config.yaml
norm_position: "pre"
dropout: 0.05
pooling: "mean"
init: "trunc_normal_002"
beta1: 0.95
weight_decay: 0.03
Rows from block 5 of a small image classifier, named by matrix and row number. Rows with one number belong to one neuron. Each number is 500 + 40 x the weight over its row's rms, rounded and kept within 0 to 999. All counts start at 0. Numbers have three digits each.
Before each neuron's rows are labels from the 100 images, of 14848, where the neuron reaches its highest value: "strongest on" is what is common among them; "colour at peak" is the nearest of a few named colours to the mean colour under the peak. Only what is clearly more common there than usual is listed. The data: pictures of board games with random positions, seen at a slant. In brackets: how many of the 100, against the usual share in percent.
# fc1: MLP up (model.blocks.5.mlp.fc1.weight, 1152x384), inputs 192-383
# fc2: MLP down (model.blocks.5.mlp.fc2.weight, 384x1152, transposed), outputs 192-383

strongest on: discs on a green board (49 vs 16.9)
colour at peak: brown (41 vs 17.7)
fc1.757:524492496460507556507505526446533558490567547537437497512444522481593495433539522525518519473523504555488502472519478507472470501483570415535495464420531475459575496446423517467457469459484494450579517503521507454553482522552501568546455397527513471489566514537441512468496575576452531407417533528448524504517502492524525439486519478498477503500461493468525481501533510522465435454553404549495532457447464428623488514534525529488466569486514490536490490501501489434500523567498556494403474508483513562502447456448540416545509455509504534503472605492436523558528495514543534474
fc2.757:517507527485527453428412483507471485506528491404473514497532478447518490522438485448507469478484496464485442550489481500551481449502455494450465543551505482612463478529545474501550444565578483515477488487523520503368484489503476505520440465492498493543469448469515426498489434477520467548532451491511538512502500469514557539442490510541536479530511443529474493539465511442561479430548515504526462490558481498467545435463534522530494474491598466493576548450493491560498530526558557450509472462421524489467533579481484573518481465482409513425547516480481537548451481485467507527

strongest on: draughts (68 vs 16.6)
colour at peak: grey (79 vs 45.5)
fc1.229:492453503537478493526524419388510493532504482471588492501492446498520523509498484399562539440583463497457510476560502464452437471484426497521442462441412566509441545589481555500530436422439483467544554493482501521552481487420473518479499506525573482511438551478499545542511501490538523499479558433508477492539561552511423520509533460434549517543490455490563501547517598486488484445474506529583430555459486553507513534557506492490469528554424466434530440468530430470517517379416470447489543495416545470521452460459516468551438506485494479523414542514475572500529495525455493529
fc2.229:430500502461518510496488498558506467483511451567488524521500511488511518485444510551495472529509551491486485525486502498494527519478570520457457499521546451585520492485505451416502508478545546394478523543491511513483534486494574539469529460532528468508448455519426438460527530495445490517516519686452535540480492455491522468486523512499523496529530525479487509487455470490521497529523521556460579437502567510507503554498501506493506509378604584563489453533463511464507432562539509522510511505497494520492504535540516532482491537443441484452514496540478493442524500471481445513

strongest on: nearly full (64 vs 33.9); draughts (42 vs 16.6)
colour at peak: white (41 vs 3.1)
fc1.674:511539504516500399557525513506505519511552493487477506513515481493520487561502493505505460534493476515477526472558540534497511558565445547492339478542486504459524443573465448570446560472534489451590570459399504480487538544539477512522503544495464501516489484489458513484512481563498528448527497484469493452566504477560505474572500502476524429508465518496458484481512537439455531491453415490489491506487450510528432563531488453468549442562493494497498444530592501528452574529504527561534568535492448454500510530520507518519475595417542454556541449523547465550521564477497488517
fc2.674:470467534446474503501472485500470472472552562467459523530530442520492577544534448562445490501524492457513543476494461523518527552511465486511503497524545560493467563513634512478489540508443459505512463523433423487469530467483470516497459553527457470536437474499471524481439500509442549548535474394477460543526448448516463526491497516573584540473471468475523511452540510491473459515481533493442530530530589498495446450530555576512522423503479482570502506545534502580520514448546495499515502474468544540551519489532447515476540478568558558517444543557458538535475498434433469477

strongest on: draughts (82 vs 16.6)
colour at peak: brown (47 vs 17.7)
fc1.104:417473482459458554515554483443556500506501496490548474462498402515513518432506493513424478455533461465507433489480517482566526489549500438474425539534493467555568461485494485573551522569418457498498466469478445438514503494554453507481485549540482462540544416529533496561532481502512468548409540540468493464488563451511552523421561565431537514493516549508529475499456508485481554522523523470584432539466578424528515448512502518484513488528489467452485492521540512452442512543539519507549476499571425574564509485490561522591491468501494425539485397499550436519568523495483432496
fc2.104:495508498478468512474496489421529518536464502552418473480417522483505517509483530490546506531534551497493549520496487534464482520448482502520580414501529477462539467497534476521523416524561522462496552501486490505486556495493467470506461514569453510462565543483497441539507516549503474487519511448525491454490510532509478470592478440510510490553554520475457514500544516416493485518445455446481521518509449455523548574527521502495433430505505541481506620529549533496552492491571458489492493587440553512497508477592507576600554500482562522445434451481516561512422474480488461501

strongest on: discs on a green board (85 vs 16.9); nearly empty (63 vs 34.3)
colour at peak: green (42 vs 7.1)
fc1.378:496542407563414469505481513466615529539490426478503421554515523492492455448464433499503511426520545372519581486545577437459493536507509509482488498535506481548485471481415489532406474466473499541508541529476474573454536484456530563544495492506414588516446555458507467535498504591496545482474465524542519513447577469484504489481487452518511565542490481521498499476445540500503507418495486501501481453481457540485496496523503493459459494584515545429554496511505532522395467543509543500474521484443494482467536528476516501534501445448512485503543522466502474537535522479480475520
fc2.378:415538556489518520447499434458459473470521567483505554471484486511467495541453484530478524476451471481561479521541512466528462471512559505446516484592507489542527425481543434447450539576500537530473540475454442500534416492517540529464483547458515494563573466502454543449473498432482496574535529453423522433451477509542510508541555476477496490463571548423564451442524506497521567545476465480526493575514574485454541485482441645517512483484453472533482542500505442511516546439506449522566482453468541491565519483510522460475544559467496373505520577544495435502475458504453469537

strongest on: draughts (72 vs 16.6)
colour at peak: grey (73 vs 45.5)
fc1.432:542463491583485501497484495543476510535527480519473525509512556508443445495539408502513490505392468548446455514515526491498522559521549570448504495609494455514530513554522549515489409478505497546462493502523509464500509433466560521561482538533541525526550491489550475546471550523605577520459493498453515496464494477483499430511542435505568492480482552421511490538532474458459517565458480500460537537452538417522559513519429498413482477464507482548549537561550447518433465509522510491445518531458475440551449519546554528529517528470453456508488448537461469508491526464492496531
fc2.432:491489454495535469468552492539543518524571464524535490542474409564477540541510501559494429509564553449525500522524492492553500597495515448538526494442480490506426441498510488479488456459491496489488533504530506486556508466548528573431554463503522563439471477570596528484444489496478480453481571553489529572497509498558430485477535533472502507482591514589464541430487530553519456478548625506499528557506499514482443553511488483563559510584509468525456485495469511483545464509468461494535562459531533489446498579442472571515493421494491477443568511445470505477533597506543548499

strongest on: discs on a green board (93 vs 16.9); nearly empty (92 vs 34.3)
colour at peak: green (66 vs 7.1)
fc1.602:565498481440520569499549502470494480444479488491529492443462498502523431514457530524496567452510486534561522439564555533515443493522555547493486571528552466445460487455469523474491466621472474514492512449489522407499447442432521549462463507542467419462504516478546503502469529498507538490537509502424543523493444472464503438513486495505475532511460415447578510552512495497407465533510461416497514529458488518522459568478582450473518528488496528444451456542476482537447399439456461491425546536482513507460492554530536454558456501479450459515499475568540471585505487468505513497
fc2.602:477518511551499485530437500528440442444547560498505492564535565464479471519486473469506500470510522502476489481474567510541557515467538464562543511478524502470451467502465463495479550438517523486454507507513511564575470512497454482487496462495543486521470436501489515523580533459469447543525478422493500520577538557565483523530538457488459524495473502489431531475490544523478506485463511565565496538532519523472536513506502631567460502564506456566529545554484476451555564437527508501499458523423382460491461504499522477460579463491515477443541488433491578511484490482491642534

strongest on: draughts (93 vs 16.6)
colour at peak: brown (37 vs 17.7)
fc1.548:451530514522498513547501480529561499460499420487544438470458445513524544464495464495533483458510482459544537459567405598493492503529503482534499497503463514563500486552531546533510583455540456441508472461569518499503480488455502544440536460487490472522489491504502500480502579482502490540541490531471483503484508492435470480490477503573530541543489525438567446427474475457463507539592520536458466562524515480471495449478551455581543555569484391469512478492535551478524538520501463483531397497554489573507547500505512491536465453465502446487484458497500553586565474499521465541
fc2.548:480498511484527491510513489491473454525370488483452524505536470591447547485433510443449491486471474511483403512473504477503454448541502448498540463496518489445500533491522526545584546570529564541474477548491452528520548432519454551475416508530487534429515511568564502531525495456538558543529448475416613457471533443554457426538454516402589498507545445510479503509447505471538522521416477435453510482541455537469557562466454444519510517570488538464490534525469416465537476467509460512520503501493537442495546566528487483500486535463463533514510466507461481504539519520500574553

strongest on: nearly empty (100 vs 34.3); noughts and crosses (99 vs 16.9); second side has more (97 vs 45.5)
colour at peak: grey (84 vs 45.5)
fc1.435:489449510477543578515510493475517538536508505462453525436521455460508499487445497477474520480506545461451461475484404529498517441473494505547499507555465508480541541464517448485509513472477491510502445475538463528528506542441534478485553465499452551561536505523483523456480464509484519528491455501463592423496562569523586557477555534501497495462476521545495457468507491490545523536459610483510463531549513483427502500573515466530541494483549455515467520534528486495492466494572419536438526551469506478511466524522562467533435519527524547464537555525438502466450584489493495488
fc2.435:556476531479507551556552489466453559513513521449442496532515488470491527528454448421375572501430470482462474503473535490495540547533526505560491553422503502511465524561429531457471523499446478581442530532534491516474522433541547484395457506463567493527515499473466457534481457528456473491515533459441464491542517542570489501565445494499540516521496485524517486530498578514571522479603481501498497490513481524484518460503417470490470558540520581484457475539525456513570536459456466465491419546575408523536403512482471444502483518518558456547520516449541447517521550513525512484

strongest on: discs on a green board (97 vs 16.9); nearly empty (94 vs 34.3)
colour at peak: green (55 vs 7.1); brown (37 vs 17.7)
fc1.398:533567441444456480540547488467484440505501510538534476532533570545526457493516395541558545466493525484540519564435520457542478540476494551445425500490582489547465577497388527555534461592494541467496447434435487470534482506446505507447508468521421535524500591434539501503456477541538471555527529507486527444481500474467527425503527494449475497472529516517517514459456512435454505509466459457462488582474521535582508529508551489503440518467567506409558453486552485502502438498462486470503517561534566541551472527515536579515483518468573508440486461563521492527482504538479494526
fc2.398:473500457501570490528446509463508484472493568522488518471453545558468495519488488451500505543527504531487478478529482545415584539451503466506495537482533443585498475428508467507493480484547487477511461468506512461504499549530433539519525471457489446522497549511479541494509554450501493545559435457560527560527479530532456495578512457538451473524562515503539420577487559480495511530438508513524484491456478520424525493478517497485438461551562529565444579473521548550568530482464482495496527585437532594513552473478482402424511522558482520529447506505572472530429466520538498571

strongest on: nearly full (100 vs 33.9); noughts and crosses (70 vs 16.9)
colour at peak: pink (40 vs 15.4)
fc1.596:497486532547513476515546521471497445530507526591424422494491546544525466505517483490496517539482452425471503519470483479455436452507544511387448506547533495464495442390463468498554536476559542433406457486456525516445454495506463508513482550444520497460497514486503476531515569522511520416517513499540489494519592524484515490537446548504508525491517477460498505466554487478520464468583437547493469456447532474400504514414524516440445478502482500513478476540548493508476502525541449439546516546506386490561530532458511531521514504531595539561469505453505440494498534525511563459
fc2.596:605521534423503471571411562585443525534528536462492470509520489502490490472472553505485511427487508528480498446497551449547600540500544474520503505563458531478509448516505525537479520541570488515519508503469437577508547483453463456524460493527509528523525558430393493561491490489483544578503533477457414508565517517504544447541435507474536515551492542489426450477481514462518486432525507495431560534511546514520437509556493542505552506485497480511495500448403482480443589537579525514546469450521544531542487548526542403555490507522425510492487564483426480573508481519525489516

strongest on: draughts (70 vs 16.6); nearly full (70 vs 33.9)
colour at peak: grey (78 vs 45.5)
fc1.480:542534526536504506481485503513488432407537490471568450495534509497626510441459500562525506462460484540463543422463476459450460443456505530529522473531472511568524532483467479459469547528596543490503530390523556472528422538568518484489511476485456531481437436516394497518564551497503508509541519503566459538471505470464483518490455518470499499506454459527513491577408553480487507492457481453542449499501512512554505448549435499447444410418466487495462445570470470510532442542531527564516557559482504520499487514591467494412547575503514539441593492476461494539462513482498529531
fc2.480:514548513399600531469480505487431545410532517516426470503455504491520572518518445503510544493499477487507473519493519547507460487519428466496440429498519525547582535521541434543543452514490491533515418496437496444440546449446516576518519483447583455514530560460533535529533508566500510499521493502459507506504558523571458519466524492537504549493574477515525508568575455462458532568509480491483568448471512458558487505546517446470535466537480511530467505512514570438506539518498554480458467445451595581543488457519513500499490530516473551486554502474470467397508483485529508532

strongest on: nearly empty (94 vs 34.3); stones on a line grid (45 vs 16.8)
colour at peak: grey (71 vs 45.5)
fc1.254:473460492548416560519549541533507450454416477538523502501449524477470503527453568505518510508536493520465487535480608447545462525507462562425464391492465499465468538539553512584506543481532501541485467532432553475568516559426499570484480544542589547449470514553591544511483501483549508578457468525494457479460525499445575464471538456458504517521552473495441419494495486540526483530456466545511517468507514569484460412503501437508457428504577491426559513565467527476466550497569556501548452462514486515536465493567501579473552490511535540486496506522438537500568480592514505473
fc2.254:549542510444509499467546453398558505528470554523428450517481441487527517532569469490491507445465472475526531503422525485442532488494425437518513498473551467521561493459496593406500483504441583506491534499519409536539571487512530464446553463510441490498491498504453465549498512549467452512480478589507493523472529484561500488532548538440477459499485499518540562506523601425527559473555503457515510488505514406452596555477482507495494524487464524479514504439508523481530474537443515477424521539518505549544542480488504446490472500507499451512488478516494544481489455483503558548

strongest on: draughts (72 vs 16.6)
colour at peak: brown (39 vs 17.7)
fc1.116:502506481513492467529487456465526469437501405494530467447465445554489483479491417550502525432503492407515484497553481535488478516441505514575507473504497508523506493493492538535542504500458509457484589569484440526451503483452466505498519436546452447492515437505498522567452593480469508526502471548499525468511582430468484532462443491494525476546456558405542475518535507459515529566522474490480481483479506432551490470511604530633482530554445438520469502529515473478490515526586474422492431541530474509469491508492515569518434430540532431591537481524525513564602506486499507490
fc2.116:407502511539544548497518523478498483454507500519454493510565547521481502545527486510516502510485503442497467522402481445535537507491543500528509462485521498534576552503520454485581585535536511499452474545437451481445515490506470588481519496575458476522506505512488513547483496477551530496483490440526517493533494503531558503551471501466598495500508477574468507535503539517574511497471480486461472591590496514490576470461419479527525531480450507490483467493509461397547560496500492535500437534559535534590576552519472466519508478523529567503539427535545495434503528509450487398